Weights of a small image FSQ autoencoder.
Training: normuon at rate 0.0021, 9500 steps, batches of 128.
Rows from block 2 of the encoder, named by matrix and row number. Rows with one number belong to one channel. Each number is 128 + 24 x the weight over the matrix's rms, rounded and kept within 0 to 255. All counts start at 0.
# convs0: first 3x3 conv, stride 2 (encoder.blocks.2.convs.0.weight, 128x64x3x3, standardized in use), inputs 32-39, a 3x3 kernel for each
# convs1: second 3x3 conv (encoder.blocks.2.convs.1.weight, 128x128x3x3, standardized in use, transposed), outputs 32-39, a 3x3 kernel for each
convs0.48 [160 135 113 151 145 133 148 146 153 105 130 138 118 145 140 136 135 140 138 171 144 117 166 151  93 147 150 135 143 128 173 154 128 142 106  93 115 123 145 116 135 135  97 114 126 151 137 142 127 159 118 120 123  99 108 125 116 127 144 117 120 140 126 119 130 143 139 109 117 115 119 118]
convs1.48 [122  73 114 116 154 128 142 103 118 117 148  90 116  84 127 155 173 178 139 161 163 138 205 161 121  52 120 129 114 135 128 104 103 151  87 139 122 138 127 118 108 143 127 110 144 174 135 149 137 105 107 127 172 116 134  99 115 118 100 153 106 157 143 125 129 118 124 162 162 122 120 140]
convs0.49 [118 143 122  94 133 255 190 168 131 145 140 136 149 162  94 105 129 125 139 182 168 111 143 140 126 141 130 133 144 148 137 123 143 121 107 118 135 133 130 124 138 111 128 113 125 138 159 123 100 116 128  88  96 139 129 132 105 130 103 117 108 132 138 103 134 125 115 129 112 111 126 144]
convs1.49 [116 127 138  94  96 150 112 116 110 113 151 145 126 120 126 160 120 126 104 134 147 122 146 145 106  76 140 140 102 130  91 104 143 160 140 150 125 122 116 136 119  81 115 125 132 103 129 107  92 123 132 137 123 133 124 123 100 137 149 114 103 115 133 102 141 112 117 133 112 110 120 166]
convs0.50 [185 160 130 141 144 116 141 174 128 124  86 114 131  84  74 134 122 136 122 131 125 111 114 110 129 153 148  87 119 147 129 132 147 126 122 109 137 170 138 136 122 108 106  97 146 136 128 114 146 149 138 131 129 113  82 100  99 156 135 148 115 136 123 130 139 141 135 141 112 134 140 127]
convs1.50 [110  80 108 139 148 114  98 127 130 134 176 125 130 123 156 107 158 131 138 121 127 140 167 154 144 143  98 117 115 127 159 149 156 100 124 151 149 146 135 118 121 172 107  95 114 120 150 121 108 142 161 145 113 110 126 141 114 141 178 174 138 144 111 104 135 116 113  78 103 101  98  98]
convs0.51 [ 74  82  92 124 140 103 115  94 104  95 109 137 116 135 150  81  85 129 119 120 121 115 132 100 100 129  76 135 105 130  88 103 122 122 142 120 124 106 125 173 117 122 133 144 132 115 131 160 130 143 131 145 102 115 137 108 173 162 185 218 159 156 183 180 146 137 118 149 145 128 207 179]
convs1.51 [143 131 141 117 103 134 119 153 145 129 135 106  84 162  79  95 133 115 113 109 149 171 134 122 140 141 134 106 136 140 137 122 111 139 118 127 112 125 116  97  98 114 129 143 123 151 102 151 154 111 153 159  94 127 126 131 138 112 120  97 121  91  98 114 130 130 102 143 124 120 134 123]
convs0.52 [113 102 112 159 112 100 132  96 141 110 101 131 153 138 172 103 118 146 135 107 128 125 105 104 116  97  98 112 118 128 130 123 130 123 124 128 138 141 199 128 143 182 128 147 171 122  86 115 133 107 131 161 128 135 126  93 157 131 119 130 132 161 164 126 132 108 138 155 130 146 155 115]
convs1.52 [137 109 143 109 102 138 124 124 158 119 108 151  51 116 111  99 107  77 120 135 129 126 122 138 117 109 137 109 138 137  99 116 108 106 146 115 156 127 148 136 149 162 139 166 140  81 101 112  95 123 159 108 104 181 140 133 116 143 108  97 153 113  91 136 159 134 140 214 140 165 147 137]
convs0.53 [ 76  97  83  95 117 133  92 131 119 134 159 118 167 136 123 227 179 154 122 133 145 114 122 118 119 135 122 144 127 142 127 112 148 116 105 148 173 160 176 164 169 180 139 125 121 111 126 128 135 144 157 137 145 143 141 144  98 165 141 103 159 163 111 135 126 147  93 132 111  57  85 134]
convs1.53 [144 130 126 120 117 126 154 162 156 156 138 121 114 103 128  97  91 131 147 134 136 138 139 124 158 151 131 164 149 137 129 115 108 129 127  97 141 126 120 134 141 137 149 167 135 120 165 114 111 141 151  81 126 152 157 130 160 146 111 116 131 102 107 150 111 156 160 170 177 133 128 131]
convs0.54 [133 175 154 118 145 119 101 136 151  83  72  87 107 126 123  88 113 125 110 122 143 111 102 151 117  99 129 131 162 160 100 142 131  73 139 155 123  85  95 128 104 111 118 120 132 175 106 110 164 135 108 164 153 156 149 119  81 158 132 145 129 186 148 114 126 137  95 108 105 114 137 127]
convs1.54 [135 146 116 147 141 142 115 116  93 143 132 104 167 153 117 148 162 112 117 169 119  96 113 118 113 175 111 128 167 102 125 135 105 117 112 102 130 138 156 148 117 161 120 104 110  73 136 128 125 146 112 109 146 118 126 109 143 140 123 117 126 115 123 126 134 116 139 128 148 118 153 120]
convs0.55 [146 156 132 125 117 123 173  96 123  89 120  90 106 164 148  87 117 156 124 138 134 105 137 122 120 123  99 146 160 128 143 167 133 103 142  98  99  98 101  98 107 115 111 136 134 123  98 121 118 101  94 113 145 186  84  97 115 113 159 158 129 120 140 136 138 139 164 109 136 109 127 118]
convs1.55 [121 120 137 125 117 136 108 121 137 121 144 117  97 117 101 102 121 127 138 137 133  86  66  86 117 117 129 140 126 118 149 121 147 132 110 104 135 135 153 142 130 120 144 114  95 162 117 144 175 121 164 180 177 156 118 142 143 106 108  91 122 117 102 108 137 125  85  86  84 108 128 112]
convs0.56 [140 125 140 113 141 137 102  92 107 141 136 121 142 147 129 105 119 135 137 133 134 139 131 126 130 165 178 131 152 163 133 121 110 168 133 156 128 147 148 126 130 110 130 129 102 142 148 131 140 144 130 107 106 110 128 168 160 124 152 156  96  93 124 127 151 154 138 120 114 160 144 136]
convs1.56 [103  77 110 104 148 108 105 124 124 137 156 146 110  82 113 146 150 117  85 100 151 129 110 124 124  61 147 136 121 121 105 123  95 122 122 115 170 155 112 177 156 120 143 149 127 173 163 136 145 155 142 152 125 146 144 130 124 146 138 118 156 169 163 161 144 141 121 116 123 146 137 147]
convs0.57 [123 124 109 140 109  82 172 141 124 142 130 140 129 127 166 130 112 116 118 107  81 116 119 115 121 131 125 133 127 105 127 114 114 138 167 169 122 129 135 160 144 110 104 106 102 121 125 105 126 128 117 101 108 129 130 125 118 112 103 110 144 165 153 138 163 132 145 152 110  94 116 156]
convs1.57 [130 137 136 158 128 135 114 147 176 163 142 139 106 121  73 175 144 144 135 146  96 151 159 118  91 150 128 132 136 101 163 128 137 140  70 100 134 116 145 137 201 173 149 137 136  88 141 144 141  97 184 130 129 150 138 114 122 143 147 135 100  18  62 125 108 118 138 119 110 117 129 108]
convs0.58 [ 94  96  96 109 116  83 131  66  88 119 150 118 123 135 170 172 198 151 123 115  99 130 137 112 111 120 100 135 148 130 133 142 141  83 132 140 142 177 125 148 157 140 178 177 155 180 165 187 134 133 155 108 115 136 158 170 136 141 149 130 132 136 117 143 129 147 136 113 120 139  95  94]
convs1.58 [130 135 141 150 146 131 152 156 147 137 156 132 129 120 115 121 136 133 142 130 113 140 123  90 125 112 135 119 154 164 134 152 149 139 137 132 113 149 123 116 141 134 122 152 138 137 129 139 137 140 148 109 101 132 110 135 144 120 103 105 130 125 102 147 147 147 145 124 130 156 164 143]
convs0.59 [156 166 170 130 158 167  84 112 116 100 107 124  96 102 107 117 104 124 134 105 118 125 131 106 140 187 121 127 121 112 114 103 149 149 150 191 133 113 107 135 140 134 161 149 137 132 147 141 134 158 102  78 118  69 139 138 111 115 127  98 117 108  92 138 154 152 147 134 185 111  89 115]
convs1.59 [132 156 130 128 129 111 127 118 101 119 160 122 152 106 112 139 132 120 115 125 144 120 149 144 135 130 122 139 113 148 130 112 110 128 108 140 127 134 117 130 154 109 144 148 127 139 174 165 122 118 109 151 176 151 126 101  88 115  88  79 133 130 145 151 126 137 105  81  89 147 132 105]
convs0.60 [116 138 148 116 132 177 106 132 167 121 102 155 136  74 153 113 112 136 130 163 180 120 153 214 112 169 171 131 145  99 131 146  95 100 133  95 125 128 107 134 119 117 143 121 131 128 172 141 132 136 137 155 108 147 121 163 114 133 149 163 129 151 130 121 111 100 128 102 106 115 115 128]
convs1.60 [107 108 130 117 113 132 144 148 126 113 110 124 117 112 128 136 173 149 137 160 165 123 181 147 111 102 140 113  94 103 107 118  99 166  97 116 150 123 146 152 108 107 130 133 138 152 132 103 112  99 119  97 101 126 131 122 122 117 120 152 130 146 191 126 137 150 139 139 166 128 107 173]
convs0.61 [131  85 102 120  83  78 121  99 119 121 101 124 127 140 131 127 130 103 128 137 111 143 132 153 141 168 154 120 140 139 154 141 154 149 159 142 114 120 109 102 130 123 106 126 114 136 127 163 125 139 172 130 147 168 107 130 112 125 134 139 126 142 135 112 131 111 131 162 125 137 123 108]
convs1.61 [148 140 130 155 156 118 161 143 104 141  81  89 159 122 117 171 153 124 116 115 130 123 121 147 117 102 149 105 118 116 121 126  86 154 139 124 169 126 121 143 123  91 180 154 124 122 175 128 140 186 135  97  90 107 143 129 117 121 104 160 122 117 136 148 139 155 174 138 164 145 134 120]
convs0.62 [146 158 137  60 117 133  76 109 124  95 129 179  99 146 222 106 115 208 119 147 108 125 141 106 120 103 101 142 109  95 135 138 138 140 157 116 123 111 123 149 112 145 139 176 174  93 112  86 114 168 137 144 111 165  96 130 122 102 141 116  77 113 123 141 164 154 175 131 171 121 108 136]
convs1.62 [120 153 129 161 168 144 122 127 141 160 144 127 127 118 111 131 135 135 123 146 149 145  91 102 111 161 156 119 143 123 144 121 153 140 136 138 133 129 162 137 162 138 150 189 127  81  88 158 106 112 155 101  93 139 111 134 108 126 135 123 109  90  69 136 139 153 149 132 128 141 151 159]
convs0.63 [145 152 124 138 134 109 139 120 109  93  55  96 119 112 132 155  92 130 171 171 166 150 138 140 165 167 154  85  98 150  75 146 109 108 140 137 134 120  93 138 128  81 159 135 131 158 159 129 137 134  89 115 149 107 145 156 133 133  85 127 128 115 111 120 131  87 129 114 162 149 151 140]
convs1.63 [125 170 151 137 125 118 133 134 115 106 166 103 134 170 113 129 142 111 132 110 135 138 152 132  92 120 143 120 100 143 126 134 136 145 128 128 142 108 134 135 120 127 119 132 135 110 131 125  94 100 137 105  88 126 147 126 173 130 100 124 145 117 142 159 157 136 125 147 114 142 174 162]
convs0.64 [114 117 109 104 121 127 101 141 179 130 124 133 151  92 134 168  69 155 124 111 118 109 100 126  68 120 171 134 112 150 112 143 126  82 112 104 138 140 184 146  96 172 147  88 168 143 120 113  96 154 162 122 208 151 116 155 111 128 124 142 106 135 139 126 158 142 148 125 106 137 122 136]
convs1.64 [ 92 109  96 110 134  87 105 147 108 152 151 139 152 139  84 137 150 129 145 128  98 139 125 107 137  86  99 107 100 106 113 104  84 150 103 109 123 105 123 115 107 103 118 103 120 103 122  72  89 113  84  55 123 115 134 127 128 132 124 130 118 131 134 135 147 129 141 143 128 103 105 125]
convs0.65 [141 189 173 111 107 118 108 105 102  70 111 112 106 104 101 106 100 126 119 105 122 116 131 117 134 134 121 155 139 132  89 117 135 121 140 141 111  99 133 105  87 141 113 149 176 101  95 103 154 147 113 168 131 108 108 124 151 117 128 148 105 120 154 151 154 162 140 131 168 158 167 176]
convs1.65 [135 134 144 166 157 158 126 139 140 101  95 119 140 136 114 127 119 136 149 151 132 110  85  66 135 165 161 132 155 146 138 165 132 117 129 107 111 119 143 162 192 192 136 168 142  77  96 104  95 126  91  87  72  82 131 138 142 131 123 118 109  74  76 109 145 144 132  87 114 152 148 124]
convs0.66 [131 133 134 163  84 109 101  60 123 131 137  99 126 123  98 136 117 115 151 135 139 128 137 147 109 145 128 112 132 132  96 120 156 116 121 142 168 149 161 173 131 163 138 146 164 145 134 160 123 126 142  83  88 134  96  79 131 111  94 163 118 113 132 137 110 147 133 138 156 137 166 170]
convs1.66 [152 133 136 134 143 138 142 127 144 117  79 114 115 119  95  81  66  84 126 112 114 128 107 112 171 153 136 108 114 105 129 133 132 121 135 120 118 104 121 141 118 129 147 140 128  95  86 114  99  88 101 109 109 103 118 112 123 123 133 137 124  91 123 103  94 133  57  79  91 108 121 107]
convs0.67 [159 131 149 132  86 108 136 135 118 122 124 136 120 101 131 155 123 188 147 152 121 115 125 133 104 123 133 145 136 119 149 149 170 107  92 129 124 161 154 101 109  99 115 133 141 134 125 119 108  90 124 117 109 127 114 145 125  78 112 109 169 162 153 124 107  99 119 136 140 131 110 114]
convs1.67 [130  92 108  87  91 113  99 110 117 110  67 111 112  89  89 135 123  98 113 106 105 103 105 118 112 185 122 146 142 127  63  99 123 138 169 159 141 139 151 137 172 177 146 170 171  92 121 105 145 204 194 142 121 149 137 118 129 116  88 107 138  85 102 122 124 119  97 137 114 147 105 148]
convs0.68 [ 98 106  92 112 115 108 126 140 113 146 121 135 147  96 136 150 119 165 181 137 108 155 150 117 155 158 136 145 143 141 131 114 155 149 144 135  93 118 119  88  89 122  80  71 141 140 107 101 145 149 102 150 114 148 147 103  89 133 148 130 143 137 160 119 104 124 146  85 127 130 137 109]
convs1.68 [ 86 120 141 124 134 168 111  92 124 132 150 132 121 156 154  83  88  94 110 128 150 117 114 131  98 134 125 125 114 118 146 122 119 157 124 132 154 126 105 132 127 113 134 138 125 137 119 148  96 115 135 124 142 149 129 101 123 113 113 107 143 149 118 149 107 104 120 157 130  93 137 140]
convs0.69 [119 107  93 147 119 108 132 119 103 112 104 142 130 140 134 104  87 106  72 100 132 100 112 154  93  66 123 157 144 123 156 116 110 152 149 135 137 117 112 152 113 141 141 130 151 100 113 158 124 132 163  82 111 125 152 136 117 122 127  99 117 112  99 148 179 127 131 157 123 130 127 131]
convs1.69 [172 132 134 145 120 125 149 149 147 137 129 172 144 149 114 114 115 122 145 141 122 128 146 137 136 179 108 132 129 135 137 105 114 154 140 143 134 125 164 112 102 126  97  93 118 102 111 112 129 128 128 122 128 127 138 133 132 133 129 150 134 102 144 136 117 123 135 154 112 147 126  87]
convs0.70 [116 113  83  56  91 106  90  94 114 168 132 142 149 135 117 152 125 119 167 147 134 118 149 157 121 122 135 128 111  99 169 119 132 185 177 177 148 132 167 186 109 148 159 104 122 114 124 136 117 166 185 132 145 160 110 116 120  95 102  98  90 112 100 140 116 122 135 165 165 100 120 116]
convs1.70 [137 112 112 141 175 115 139 147 134 132 148 137 115 104 169 123 100 121 123 110 116  91 107 132  97 136 148 123 135 102 140 125 100 107 113 106 147 119 106 135 105  98 139 117  69 170 164 149 128 138 125 112 123  92 118 135 132 117 133 135 133 121 152 131 133 158 134 135 135 114 114 133]
convs0.71 [165 188 124 132 146 138  91 151 143 157 169 156 181 171 137 183 155 101 124 132 109 120 142 139 108 119 138  74  89 127  98  95 115 133 145 121 119 115 151 148 105 139 148  69 109 105 109 123  86  97 137 117 127 134 111 125 134  94 154 155  62 108  86 138 148 111 144 179  94 149 125  91]
convs1.71 [139 139 133 116 158 125 122 149 138 117 140 124 111 139 172 123 125 120 181 169 115 207 170 146 169 141 156 160 139 128 148 118 151 141 116 140 116  68 104 139  97 145 126  95 114 117 173 154 138 121 139 142 138 137 128 111 121 128 105 128 127 141 110 127  94 135 152 134 118 128  89  99]
convs0.72 [151 136 111 137 140 136 133 128 130 127 156 143 127 120 153 125 116 165 118 106 108 101  94 102 119 119 111 143 142 137 160 142 119 152 127  43 113 115  93 118 128 105 131 127 111  98  76 118  87  88 183 123 144 210 123 114 152 142 135 192 169 154 174 102  83 128 112  97 125 110 115 114]
convs1.72 [117 146 103 120 116 119  92 147 140 141 142 117 153 119 114 157  91 145 145 128 152 146 158 106 139 152 119 103 117 132 126 104 117 174 162 148 140 115 157 109 128 142 110  94  68 135 121 122 163 158 141 142 141 167 108  97 114 121 115 107 163 156 129 135 113 134 168 176 125 123 104  88]
convs0.73 [117 110 140 136 149 126 124 160 121 116 117 116  84 130 158 106 107 196  98  91 150 115 134 181  98 116 136 100  66 111 139 113 118 135 124 124 188 186 165 189 150 159 203 158 183 134 131 140 115 112 125 134 103 110  98 103  43 128  90 105 111  93 111 148 147  83 120 166 156 128 113 106]
convs1.73 [122 118 127 112 120 125  97 118 118 127 127  93 140  87 111 147 113 142 151 100  91 145 144  90 121 118  82 135 127 117 124 121 130 125 110 136 108 137 106 123 101 102 110 123 100 144 113 136 142 125 111 127 121 139 132 124 115 128 118 126 141 137 102 139 130 139 108 136 145 118 157 134]
convs0.74 [ 88 118  89 112 131 111 101 137 145 102 116 128 129 136 112 144 141 114 121 143 140 129 131 164  79 136 132 111 121 112 110 150 108 151 184 147 114 128 139 128 131 129 107  81 110 121 107 132 140 132 152 151  77 115 132 147  75 120 174 135 105 111 117 135 148 149 123 136 134 111 117 124]
convs1.74 [138 122 126 119 126 107 133 141 119 134 146  93 102 118  92  90 117 123  89 113 119 107 152 108 119  97 128 116 145 119 115 108 121 118 124 132 129 139 138 147 124 126 141 141 160 127  91 104 100 102  98 152 106 141 125 132 125 129 120 124 115 109 107 123 136 133 112 100  84 121 110  97]
convs0.75 [133 115  94 167 116 139 154 147  98  91  93  90  90 119  96 112 130 159 132 148 125 115 162 150 108 155 143 117 125  90 171 131  88 135  83  87  92 118 107 133 109  90 170 126 114  91 136 147 131 150 113  91 131 160 117 143 152 110 138 161 141 156 142 155 159 128 134 180 119 130 127  94]
convs1.75 [107 146 146 127 161 132 110 156 167 181 169 161 112 140 112 143 126 120 136 131 143 139 159 105 125 131 121 111 140 100 113 157 121 135 154 149 116 102 130 119 112 131 166 133 110 129 111 122 126 160 133 140 136 123 112 134 144 130 138 141 115 107  85 105 121 137  99 130 125  97 129 118]
convs0.76 [110 140 143 121 120  97 141 119 114 162 151 124 150 130 133 158 126 127 150 142 132 162 146 134 134 117 103 110 119 146 139 131 174 129 109 111 124 132 137 122 122 146 139 125 178 121  84 101 135 106  94  87  91 113 150 115 137 157 112 139 134 115 130  95 124 129 147 135 101 161 134 108]
convs1.76 [101 142 103 104 149 164 133 158 148 134  98 143  99  91  86 132  73 119 127 135 113 142 125 117 122 142  89 153 128 120 133 139 105 185 169 137 133 143 150 120 155 150 106 142 165 115  86  81 150 125 143 113 136 186 138 147 136 116 108 118  97  49  98 119 120 124 149 173 171 163 167 150]
convs0.77 [124 109 156 135 122 128 135 140 146 143 194 159 154 179 157 179 186 204 137 137  93 119 124  86 106 141 107 114 151 125 116 123 103 114 131 136 104 154 106 111 133 120  99 150 183 134  98  80 173 127 147 175 155 170 116 138 128 105 125  88  97 126  98 101 141 129  96 130 123 148 154 145]
convs1.77 [112 110 120 101 134 138  96 126 138 105 112 162 128 126 134 116 115 163 129 125 145 118 107 132  93 135 148 142 121 115 141 121 133 151 127 146 127 128 116 142 152 137 134 151 157 155 163 160 131 140 144  83  96  77 122 138 133 141 128 134 144 154 135 132 143 124 122 125 157 161 146 152]
convs0.78 [146 101 110 139 103 103 110  89  96 140 132 130 123 150 125 127 141 100 132 110 133 155 149 131 153 152 147 136 152 126 120 152 110 128 155 122 108 153 160  96 160 149  66 140  98 163 133 143 171 140 133 143 144 151 134 118 141 130 127 137  93 130 142 111 101 111 105  90  97 105 134 110]
convs1.78 [ 93 100 119  96 133 141 116 131 112  99  58 117  85  91 129  65 129 137 126 100 121 110 131 138  87  89 117 111  87 105 138 144 111 119 106 124 130 115  75 122 126 102 129 119 105 143 118 123 150 117  95 156 117 119 142 133 143 139 144 177 123 162 147  97 108 126 107 120 130 100  86 117]
convs0.79 [135 125 142 151  97 120 146 156 152 174 146 161 168 189 186 153 165 164 113 118 117  82  97 110 117 132 145 122 111 100 131 132 135 144 149 175 148 146 132 151 171 168 144 157 150 112 102 115 108 138 131 108 101  68 118 116 126 121 142 120 128 141 101 158 182 153 146 162 153 162 179 141]
convs1.79 [166 159 148 140 176 151 140 126 158 162 151 154  99  99 167 109 136 133 131 180 112 121 144 149 120 109 116 121 163 135 153 145 167 167 184 168 129 132 120 105  93 124 120 115 109 153 149 144 131 133 130 115 108 106 110 104 127 114 108 107 117 136 102 153 131 132 125 164 131 166 140 161]
convs0.80 [128 114 122 135 113  91 138 124 117 111 103 106  72 125 113  79  72  97 147 162 140 154 153 128 118 147 121  73  95  93 124 138 122  79  88  96 160 164 158 170 164 163 136 151 133 140 101 111 126 115 117 142 139 123 117 123 138 154 137 116 155 139 102 123 100 105 128 134 105 151 138 105]
convs1.80 [155 154 144 115 149 180 121 120 156 152 167 141 171 129  93 154 106 117 127 112 121 159 142 135 164 148 126 122 111 116 111 103 109 125 134 145 147 124 125 170 137 107 171 147 115 137  58 109 128 129 129 117 134 154 112 103 121  91 101 143 137 142 181 124 125 118 128 148 102 117 104  94]
convs0.81 [121 122 125 129  96 111 109 141 108 137 132  95 107 123 128 112 125 117  88 118 132  99 108 113 113  86  96 103 129 134  85 131 143  84 128 173 113 101 148 117 101 142 115 113 154 113 122 139 112 148 165 108 135 159 126 102 156 140 112 152 134 130 188 142 112 143 151 106 156 150  90 174]
convs1.81 [103 128 125  99 111 118 109 136 115 153  87 139 142 105 111 134 129  81 131 122 155 158 163 126 125 120 114 113 143 158 108 163 155 121 151 157 128 126 120 121 160 139 121 182 138 123 145 146 134 163 119 113 171 131 111 129 119 103 162 115 136 134 127 145 118 102 139 143 124 148 145 132]
convs0.82 [175 141 116 104 108  78 103 108  89 112  82 116 103 103  93 109 143 104 148 119 137 138  96 126 168 161 162 128 122 143 151 132 154 136  95 124 130 134 123 136 111 123  77  71 101 131 106  91 167 122 156 142  80 142 123 123  88 181 135 113 147 141 124 113 120 126 152 123 133 157 123 119]
convs1.82 [123  92  92 127 132 132 142 133 168 142 157 155 153 120 166 111  75 130 126 142 152  77 146 131 139 119 107 138 111 104 149 116 127 120 122 129 118 154 143 140 134 171 124  84  96 122 126 112 112 129 125 154 185 157 125 138 120 168 144 153 143 155 151 136 123 117 108 118 115 110 108  90]
convs0.83 [ 99 154 122 138 127 144 176 128 136  86  98  82 134 147 111 123 115 109 107 134 123 132 135 156 121 129 153 119 110 134 106 116 134 114 133 153 150 114 141 146 151 145 109 129 130  82 105  88 127 114 103 129 138  79  99  91 107 130 123 141 117  97 111 152 152 160 111 104 119 102 127 132]
convs1.83 [158 141 178 115 132 141 149 136 114 141 132  87 144 150 131 142 126  89  92 125 151 131 161  78 124 143 178 133 125 158 127 115  90 136 126 137 124 109  72 129 112  93 119 149 135  96 142 145  87 130 126 104 130  92 150 120 149 136 121 133 144 129 131 148 146 124 128 132 130 169 152 114]
convs0.84 [145 120 131 116 117 140 116  67  87 116 106 125 142 129 107 138 115 129  90 146 147 149 168 140 119 126 141  97 119  91 124 155 129 174 180 147 119 114 131 152 127 127 103  87 150 169 136 152 147 101 173 143 182 180 165 157 177 141 127 151 124 105 131 122  93 135 132 131 125 135 132 107]
convs1.84 [137 109  78 124 159 119  78 124 139 141 129 120 132  98 162 122  74 123 117 116 142 144 173 126 130 157 140 135 107 100 123 115 138 124 164 142 139 134  95 142 114 127 145 137 132 128 122 108  99 147 117 106 152 128 127 133 141 119 136 157 143 164 124 127 108 149 128 123 130 142 127 129]
convs0.85 [101 129 130  68 140 115 106 110 165 124 109 143 134  94 139 119 146 139 162 143 152 134 148 133 136 103  97 138 120 134 123 120 118 118  97  98 120  94 109 133 104  74 117  94  83 133 155 128 149 153 181 145 160 154 127 118 123 108 125 139  88 128 150 121 104 119 137 138 107 121  94 103]
convs1.85 [106 103 103  65 120 114 110  76  81 115 133 121 135 129 138 132 161 172 156 143 149 125 132 139 111  62 126 177 117 117 141 123  85 163 105 150 128 117 122 147 144 109 100 101 125 164 123 160 149 151 122 167 169 144 153 125 130 149 131 132 150 161 163 129 152 115 169 131 104 136 111 104]
convs0.86 [135  91 111 153 150 147 174 146 124 147 114 117 135 121 112 154 143 152 115 102  86  88  90 122 126 143 170  90  49  73 123 126  85 135 141 122 133 143 169 129 109 135 145 127 121 149 145 143 104 108  76 156 169 142 142 162 139 145  97 108 119 115 101 167 159 148 139 109  59 117 144 108]
convs1.86 [115 131 123 147 146 134 126 118 146 142 145 154 136  95  95 130 103  99 102 101 110 135 117 102 127 116  98 155 131 133 111 117 106 134 143 131 135 148 119  97 110 122 128 155 136 168 148 142 113 128 127 137 161 182 128 131 138 129 142 144 138 122 145 128 141 131 131  95 129 107 129  89]
convs0.87 [171 102 104 152 107 105 170 115 118 141 141 142 159 135 144 116 107 122 141 158 151 116 135 146 132 109 132  66 139 148  70 160 121 120 165  95 102  99  98 100 134 150 103  94 143 148 148 111 141 118 132 155 133 145 136 121  98 127 103  95 120  77 132  96  70 105 128 110 135 143 142 121]
convs1.87 [126 134 150 129 136 139 137  87 111 135 116 156 125 117 149  95 113 131  89 143 116 139 103 117 109 186 144 134 130 138 129  95 124 112  91  98 100 110 111 118 111 140 117 102 127 127 129 127 116 124 131 115 144 144 128 118 114 119 117 144 126 120 145 121 117 122 124 104  95  90  64 105]
convs0.88 [127 138 156 142 149 152 103 128 111 127 111 135 164 173 180 122  94  99 119 108 131 118 122 130 117 127 126 153 135 130  97  98 141 133 140 137 127 141 134 114 104 124 123 127 141 118 132 140 118 116  93 155 169 155 101 104  97 130 111 108 167 147 143 147 144 121 134  86 127 137 146 154]
convs1.88 [155 134  98 156 119 153  94 132 102 156 137 142 140 185 109 141  80 126 155 178 149 166 183 186 122 109 148 105  68  57 129  64 101 172 154 119 125  91  94 161 213 157 149 122 160 111  51  47 187 120 130 160 181 153 135 145 152 152 125 164  90  30  52 125 129 104 122  96 115 136 114 146]
convs0.89 [138 109 132 111 145 156 146 166 150 146 135 139 107 107 121 149 180 154 134 132 135 122 122 135 125 123 144 126 116 115 139 121 134 120 121 139 137 149 139 121 122 108 126 104 108 118 147 140 125 131 111 124 110 116 134 145 133 108  86  83 127 104 112 125 125 117 154 134 130 127  77 104]
convs1.89 [ 83  88 130 138 194  85 122  88 100 144 172 126 146 223 235  99 108 124 162 226 110 147 242 158 116  88  94 122 100 120 142 121 139 160 118 171 152  87 148 100  55 109 135 125 158 121  90 141 118  58 109 146 150 195 164 153 104 164 151 141 100 146 126  92  63  60 115 116 144 170 177 158]
convs0.90 [140 117 121 154 142 153 126 172 178 139  85 119 183 127 112 145 114 138 136 166 129 135 150 121 156 180 156 116 163 116 115 168 139 113 119 148 129 171 151  79  97 121  99 105  98 108  71  82 135 105 128 144 112 106 146 127 143 167 135 157 133 149 134 103  78  81  88 117 105 139 133 123]
convs1.90 [119 131 138 131 107 128 122 134 119 123 153 122  97  90 120 136 159 101 107 100 146 150 111 140 146 113 110 134 119 134 112 106 126 143 139 131 124 127 133 122 142 158 125 169 168 132 144 138 152 159 122 151 159 146 125 106  98 121 116 115 131 156 165 128 149 141 133 126 105 122  97 106]
convs0.91 [ 92 111 131 135 134 130 119 116 115 153 128  98 120 139 119 117 161 128 123 121 144 156 166 152 164 162 127 125 149 151 102 128 104 142 172 107 125 111 124 142 108  92 160 123 117 126 100 105 153  90  67 129 115 119 112  79  90  74  93  99 132 125 111 118 124 129 157 126 135 171 157 129]
convs1.91 [119 135 170 135 131 154 152 153 162 111 125 113 100 131 124  94 106 131 148 104 111 107 105 104 133 128 144 119 115 124 121 145 162 142 124 133 125  98 115 129 139 107 143 136 154 141 115 144 129  85 129 163  94 123 136 125 133 110  80 105 137 136 125 131 148 136 110 104 114 137 138 159]
convs0.92 [175 198 207 158 113 171 139 100 111 139 147 150 132 130 114 109 113 166 141 120 138 142 127 134 125 129 131 112 151 150 109 151 146 118 148 163 141 102  99 114 124 115 138 138 105 143  92 134 117 108 137  91 114 120 138 119 149 145 139 130 104  97 118 137 149 120 157 141 142 113 130 127]
convs1.92 [151 144 148 156 137 126 117 107  92 169 142 149 137 135 172 131  87 143  90 120 145 132 112  90 142 136 194 125 142 124 154 160 161 131 143 114 107 130 100 123 139 136 130 165 115 130 150 114 165 164 140 114 102 164 135 155 153 162 181 127 149 109 114 113 131 158 100 119 119 145 161 182]
convs0.93 [ 84 113 140 129 127 134 112 123 105 137 154 115 116 131 137 128 197 171 127 123 134 127 132 105 115 171 128 133 167 150 151 160 181 111 138 157 165 134 122 165 127 121 180 120 106 111 121 133 147  90 147 164 106 159 141 117  93 167 131 137 161 135  98 112 131 161 136 106 132 144 137 146]
convs1.93 [129 133 119 102 128 124  96 131 111 133 132 110 127 107 149 123 136 147 117 145 137  98 128  99 137 118  98 122 142 121 101 108 110 116 115  99 115 132 125 102 143 108  89 114 104 117 119  98 151 115 106 153 175 122 134 128 125 134 120 113 126 109 106 128 120 147 116 147 148 145 162 168]
convs0.94 [156 153 131 140 138 144 109 137 159 107  94 136 103 120 130 132 171 114 103 108 134 103 104 124 100  94  97 138 132 104 104 135  97 144 130  87 142 146 105 130 122 109 154 123 129 100 131 111 138 150 114 122 126 119 100 192 137 131 138 159 138 100 136 123 149 140 125 150 144 133 131 141]
convs1.94 [122 135 109  79 115 108  64 110 134 140 135 108 104 121 116 110  78 108 136 160 100 152 113 113 134 115 107 126 112 140 124 124 155 122  91 149 140 155 150 143 107 112 144  91 107 128 105 122 144 102 113 162 156 176 120  97 124 132 114 101 117 151  82 126 107 170 115 127 113  95  67 101]